config.toml
model = "image classifier"
dataset = "gratings and oriented noise at many angles and scales"
train_examples = 395000
image_size = 32
crop_scale_min = 0.8
horizontal_flip = false
translate = 0.06
targets = ["angle", "scale", "kind"]
num_classes = [12, 5, 6]
arch = "inception"
norm = "batchnorm"
activation = "leaky_relu"
depths = [3, 6, 6]
kernel_size = 3
stem = "deep"
widths = [160, 272, 480]
mixing = "cutmix"
label_smoothing = 0.1
loss = "cross_entropy"
init = "torch_default"
optimizer = "soap"
beta2 = 0.99
lr = 0.0033
beta1 = 0.95
shampoo_beta = 0.99
eps = 1e-08
precondition_frequency = 10
max_precond_dim = 1536
merge_dims = true
one_sided = false
adamw_lr_other_params = 0.0015
grad_clip = 1.0
steps = 4500
batch_size = 64
epochs = 0.7
lr_schedule = "cosine_restarts"
final_lr_fraction = 0
warmup_steps = 900
weight_decay = 0.4
adamw_weight_decay_other_params = 0.01
Rows from block 10 of a small image classifier, named by matrix and row number. Each number is 128 + 32 x the weight over its row's rms, rounded and kept within 0 to 255. All counts start at 0. After the name is the row's rms in percent of the matrix's.
After each channel's rows are labels from the 100 images, of 14976, where the channel reaches its highest value: "responds to" is what is common among them. Only what is clearly more common there than usual is listed. The data: gratings and oriented noise at many angles and scales.
# r30: branch 2 reduce pointwise conv (model.blocks.10.r3.0.weight, 120x480x1x1), inputs 420-479

r30.73 098 [ 89 137 112 105 122  75 138  89 118 121 155 132 143  90  73 127 122 115 120  95 105  83 175 107  95  91 163 114  85  99 137  91 125 125 121  68 104  82 141 188 115 101 116 197 129 111 140 152 127 112 142  73 120 113 111 141 116 131 131  85]
responds to: noisy

r30.41 100 [116  95 168 144 129  85 176  91  86 120 136 153  94  89  95 143 170 107 111 108 130 154 109 126 128 152 153 118 166  97  94  86 129 162 156  82 159 170 164 143 105  99 143 140 110 136  99 148 145  88  76 147 130 132 124 121  84 132 140 113]
responds to: stripes at 75 degrees; windowed patch

r30.0 096 [149 140  73 113 103 132 152 115 122 145 120 161  87 130 118 103 125 120 139 153 121 123 152 133 115  72 198  71 116 127 105 123 162 133 103 154  64  97 129  98 139 169 168  78 134 122 148 124 123 130  88 124 130 117  98 107 145 118 138 131]
responds to: dashes; coarse

r30.42 105 [113  70 137 169 140 130 147 143  72 160  97 132 148 148  91 151 115 188 173  88 146  94 205 130  94 128 151 157 145  83 123 106 149  87 139 103 113 113 122 145 101  80 118 137 134 121 132 140 101 110  83 146  95 142 113 116 155 151 128  96]
responds to: very coarse; stripes at 120 degrees; dashes

r30.87 111 [113 158  69  77  90 112 113 118  82 134 127 138  71 140 116 125 109 153 117 129 134 123 130 122 140 139 134 145  93 101 143 119 156 135 114 102 147  87  89  88 166 112  90 135 125 113 144 151 140 133 159 156 101 117 161 112 118 158 138 133]
responds to: stripes at 0 degrees; very coarse; sawtooth grating

r30.16 092 [112 120 136 124 119 164  57 114 131 116  93 130  83 135 119  99 173  73  93 130 156 158  86  68 143  95 148 142 118 153  95 139 123  95 141 126  90 132 165  80 124 122 135 133 101 145 106 132 139  88 134 180 119 138 101 125 129 135 114  87]
responds to: dashes; medium; coarse

r30.75 104 [157  88  91 133 126 123 147 150 172 138 119 167 157  86 139 106 145 123 106 108 102 114 132 100 120 150 162 124 122 103 143  90 150 116 103  75 141 129  83 129 120 121 132 140 141 149 128 158 114 138 120 127 133 140 189 124  69 170 142 130]
responds to: stripes at 150 degrees; dashes; medium

r30.33 098 [ 87 122 154 134 138 111 145 119 109 113 107 112 115 147 140 151 120 143  99 128 126 152  69 118 163 115 175 134 107 106 105 112  94 113 133 135 213 145  84  82 113 163 121 112 150  76  90 180 115 144 141 121  91  98 132 126 151 112 139 141]
responds to: filtered noise; dashes; coarse

r30.31 096 [152 139 127 127 134 198 136 116 160 149 128 123 168 121 205  84 158 144 185 122 159 169 183 120 127 103 122 147 167 132 140  95 140 117 137 112 166 214 145 172 118 150 146 135 143  69 109  94 111 140 138 171 137 111 144 134 180 163 144 177]
responds to: windowed patch; very coarse; stripes at 135 degrees

r30.118 092 [132 121 128  87 139 178 187 116 128 115  99 123 164  91 134  66  90 139 128 105 110 119 140 150  96 162 118 141 113 138 167 130 111 142 141 120  92 152 136  86  85 188 145  73  97 137  93 134  97 107 204  79 129 166 168 127 109 107 121 137]
responds to: very coarse; stripes at 30 degrees; stripes at 15 degrees

r30.4 102 [158 162 155 146 147 132 134  80  63 113 106 135 157  96 126 136 142 124 143 116 138  81 140 112 124 201 183  88 116 115 152  95 115 159 128 107 129  83 135  94 149 102 131 124 142 141 108  93 118 153 130 145  99 125 153 156 112 144 135 104]
responds to: very coarse; windowed patch; stripes at 150 degrees

r30.109 105 [131 137 140 191 126 119 149 128 104 171 141 136 122 150 157 156 102 162 123 104 142 128 166 145 109 103 127 160 123 112 135 128 131  95  91  99 103  88 124 155 118 142 135 130 137 155 108  97 157 125  82 183  81 116 162 132 141 121 152 129]
responds to: windowed patch

r30.20 093 [105 119 141 120 132 151 169 156 117 114 126 117 127 100 110 138 138 153 153 133  96 129 107 118 111 137 133 120 143 132 137 128 132 116 122 118 165 143  72 118 193  99  90 129 163 151 120 131 109 115  95 119 110 113 102  80 146 157 149  70]
responds to: coarse; stripes at 150 degrees; windowed patch

r30.1 102 [139 130 202 105  80 131 117 121 155 180 133 152 118  90 124 146  66 140 132 126 105 127 134 105 102 138 123 104 158 133 118 143 137 124 162 122 133 110  67 161 156 127 135 112 159 134 113  85  70 125 134 139 171 125 137 149 130 146 128 114]
responds to: stripes at 30 degrees; filtered noise; stripes at 90 degrees

r30.96 101 [121 163  99 133 138 105 147 113 147 110 110 100 139 133 132 147 145 121 108 107 141  95 117 107 129 134 115  97 118 112 130 125 128  96  82 102 155 134 147 150 123 155 120 137 110 126 118 133 114 108 126 102 143  65 105  81 122 159 156 118]
responds to: stripes at 135 degrees; very coarse; stripes at 120 degrees

r30.59 100 [148  86 137 121 149 150 137 143 160  94 176 108  94  76 140 171 128 141  84 122 104 176 105 136 138 129 122 193 148 179 163 150 132 132 103 110 156  57  76  79 138 136  85 105 123 156 108 164 119  70 144 119 108 118  94 119  95 125 142 144]
responds to: stripes at 75 degrees; windowed patch; stripes at 90 degrees

r30.97 097 [103 163  87  82 136 138 115 109 145 127 121 130 135 163  97 171 156  66 118  82 138 141 106 155  66 134  80 152 118 140 112 114 155 113  98 143 110  97 117 125 143 100  82  58 126 107 142 177  46 154 138 139 157 161 121 130 133 103 123 125]
responds to: sawtooth grating; stripes at 150 degrees; coarse

r30.66 099 [155 103 117 149 160 168 161 127 128 128  72 128 111 181 129 116 132 109 114 104 139  88 166 153 152 132 188  98 132 112 139 107 129 122 150 128 151 105  91 181  89 131 128 120 103 178 133 152 104 164  97 131 132 143 146 101 114 156 146 107]
responds to: stripes at 105 degrees; coarse; dashes

r30.40 098 [144  88 121 109 127 107 103 125  68 108 130 178 131 148 117 155  94 104 152 120 103 123 170 142 124 121 144  75  87 104 144 128 154 128 134  96 151 116 140  86 139 124  88 107 126  78 129 143 141 104 122  59  92 127 149  99 113  92 130 128]
responds to: dashes; coarse

r30.110 100 [155  98 130 120 105 156 132 137 128 145 124 170 143  85  99 181  96 154 170 103 139 150 121 160 110 146 160 161 158 145 187 102 102  94 112 166 133 138 153 138 106  93 153 122 156 119  85 145 148 105 123 153 123 150 120 131 101 114  83 139]
responds to: coarse; dashes; stripes at 150 degrees

r30.76 104 [118 155 152 164 103  58 175 156 121 164 163 197 109 171 120 130  66 143 125 103 119 141 137 131 122 107 129 154 122 121 114 162 145 153 140 173 121 127 142 105  99  69 104 152 154 134 137 151  86 132 128  99 147 136  92 105 145 143 144 145]
responds to: windowed patch; very coarse

r30.116 098 [122  95 156 138 123 117 128 116 106  94 115 119  71 145 168 121 125  61 111 111 133 131 138 133 113 146 139 131 162 107 142 142 101 104 132 103 124 150 108 114 119 118 118  99 130 130 164 125 123 175  96 109  77  90  86 137  90 147 160 123]
responds to: coarse; dashes; stripes at 30 degrees

r30.69 096 [123 106 175 110 118 131 135 122 153  97  44 158 121 151 176 138 120 118 125  92 101  80  70 105 176 120 151 121 140 104 134 146 156 164 128 102  90 107 129 127 184 165 179 106 132 159 103 118  86 118 125  91 116 149 157 111  93 167 112 150]
responds to: stripes at 135 degrees; windowed patch; coarse

r30.50 100 [129 178 130 122 102 109 122 140 128  87  82 146  98 116 135  88  94 148  99  96  92 113 115 140 140 155 143 100 144  84 160 137 126 106  69 141  96 139 115 129 154 111  85 114  86 101  97 134 115  95  87 139  94  92 158  91 129 129 146  97]
responds to: coarse; sawtooth grating; stripes at 150 degrees

r30.61 102 [153 127 100 153 112 126 110 136 164 110  99 148 102 158 179 126 144  97 158 159 181 142 167 118 158 141 129 108 167 117 150  85 139  76  86 165 127 181 145 145 175 119 146 161 101 190 128  99 104 104 168 121 104 149  96 112 126  96 154 134]
responds to: windowed patch; coarse; stripes at 150 degrees

r30.64 096 [170 119 136 142 157 181 129 162 151 113 134  73 104  67 173  92 201 167  99 169 162 118 157 150 159 118 151 103 143 176 159 139 117 150 155  98 155 163 160 146 177 150 104 123  88 110 117 105 130 144 184 110 192  91 117 129 193 103 155 132]
responds to: windowed patch; very coarse

r30.30 112 [112 103 162 146  96 100 155 136 149 108  99 121 141 153 107 122 141 136 138 124 138 111 136 145 105 147 116 111 126 140 131 110 133 109 158 100 106 129  96 116 135 121  98 153  82 114 134 110  85 101 122 129 106 168 134 117 141 124 114 116]
responds to: dashes; coarse; stripes at 120 degrees

r30.24 096 [122 113 117 193 117 137 132 146  89 162 105 111 171 141 160 132 156 106 206 127 178 102 109  52 114 120 213 142 102 127 112 129 125 108  89 120 141 219  36 111 139  86 119 121 135 157 115  83 114 106 126 127 126 151 170 105 105 173  65 112]
responds to: stripes at 150 degrees; windowed patch; very coarse

r30.68 102 [139 127 169 137 136 135 171 103 203 100  78 208 129 111 128 129 134 107 116 138 119 124 117 111 137 119 108 125  85 109 127 159 164 118  65 121 140 115 161 120 109 104 118  69 136  77 122 136 143  97 147 143 144 113 122 144 143 135 154 141]
responds to: stripes at 135 degrees; dashes; very coarse

r30.82 097 [108 168 138 166 132 186 121 109 113 179 111 141  94 135 152 161 107 112 118 140 142 107  99 131 124 118 125 156 164  73 115 107 103 147 136  79 153 149 114 164 143 112  83 113 143 118  57 128  99 156 109  95 111 118 120 124 134 151 157 177]
responds to: dashes; coarse; stripes at 90 degrees

r30.102 103 [168 145 141 171 122 116 135 179 189 126 131 128 116 141 132 169 142 114 141 133 155 150 177  95 142 127 111 160 106 116 129 101 155 144 156 112 141  89 196 151 116  89 147 133 136 108 137 157 122 123 100  90 152 118 118  95 137 117 134 137]
responds to: windowed patch; stripes at 165 degrees; stripes at 150 degrees

r30.47 103 [136 148 137 132 107 126 192 122 157  72 124 174 108 101 101 141  92 148 119 104 127 122  83 103  83 142 108 169 135 181 122  67 113 133  92 139 147  92  89 121 155  63 113 144 123  62  92 138  55 129 133 127  90 149  67 135 103 138 121 160]
responds to: medium; stripes at 15 degrees; stripes at 0 degrees

r30.27 100 [100 103  86 128 179  87  87 113 140 127 102 115 160 137 159 142 132 123  63 153  96 132 137 112 177  97 126 163 133 122 107 126 120 161 146 115 128  87 146 119 137 103 167 134 119 133 118 148  95 123  85 127 100 147 131 159 139 151 160 121]
responds to: medium; dashes; stripes at 60 degrees

r30.78 105 [130 143 136  98  95 127 113 167 126 186 172 142  66 105 163  94 144 123 152 127 128 127 136 167 144 104 122 124 147 142 138 130 145 125 122 139 136 161 141 120 109 113 120 134 100  93 128 127 109 158  84 131 130 138 121 129 117 108 129 132]
responds to: dashes; coarse; medium

r30.111 102 [165 108 111  66 114 132 169 123 158 139  93 166 105 122 135 156 173 116 124 125  87 130 124  97  72 140 123 126  78 155 147 128 111  93 140 134 144 106 125 174 139 100 129 147 146 105 104 154 102 142  95 173 145 124 133 109 141 117 131 158]
responds to: filtered noise; coarse

r30.71 096 [ 87  93 104 144 148 152 115 107 183 133 113 193 116 100 179 153 150 141 123 161 177 119 159 131 161 158 138 147 157  89 145 124 132 147 110 142 131 119 176 179 130  93 116  94 133 139  97  99 120 119 135 135 126  87 128 112 151 122 119  82]
responds to: windowed patch; coarse; stripes at 30 degrees

r30.25 099 [145 168 121  96 112 107 124 156 145 116 132 111  79 169 142 151 129 149 120  94 149 146 104 117  97 124 165  84  97 167 174  97 168  94 136 128 130  79 127 136 125 137 135 132 139 156 126 135 153 142 121  88 128 117 154 117 160 139 152 102]
responds to: filtered noise; coarse; stripes at 150 degrees

r30.113 102 [170 130  69 108 127  85  95 149 112  85 112 171  94 147  92 136 121 142 101  87  97 117 114 101 105 131 171 126  58 136 132 115 133 161 122  93  99 104 110 160 114  79 144  89 186 129  86 139 153 198  99 170 110 150 193 122 134 165 132 106]
responds to: medium; windowed patch; stripes at 30 degrees

r30.112 098 [170 112  89 114 105 124 122 113 113 149  88 107 145 133 100 140 124  74 142 131 153 117  97 125 146 166  99 136 129 143  98 119 152  89 140 139  99 122 163 119 143 127 108 101 160 141 132  94 119 108 111 153 130 141 112 121 116 146 156 111]
responds to: dashes; medium; stripes at 105 degrees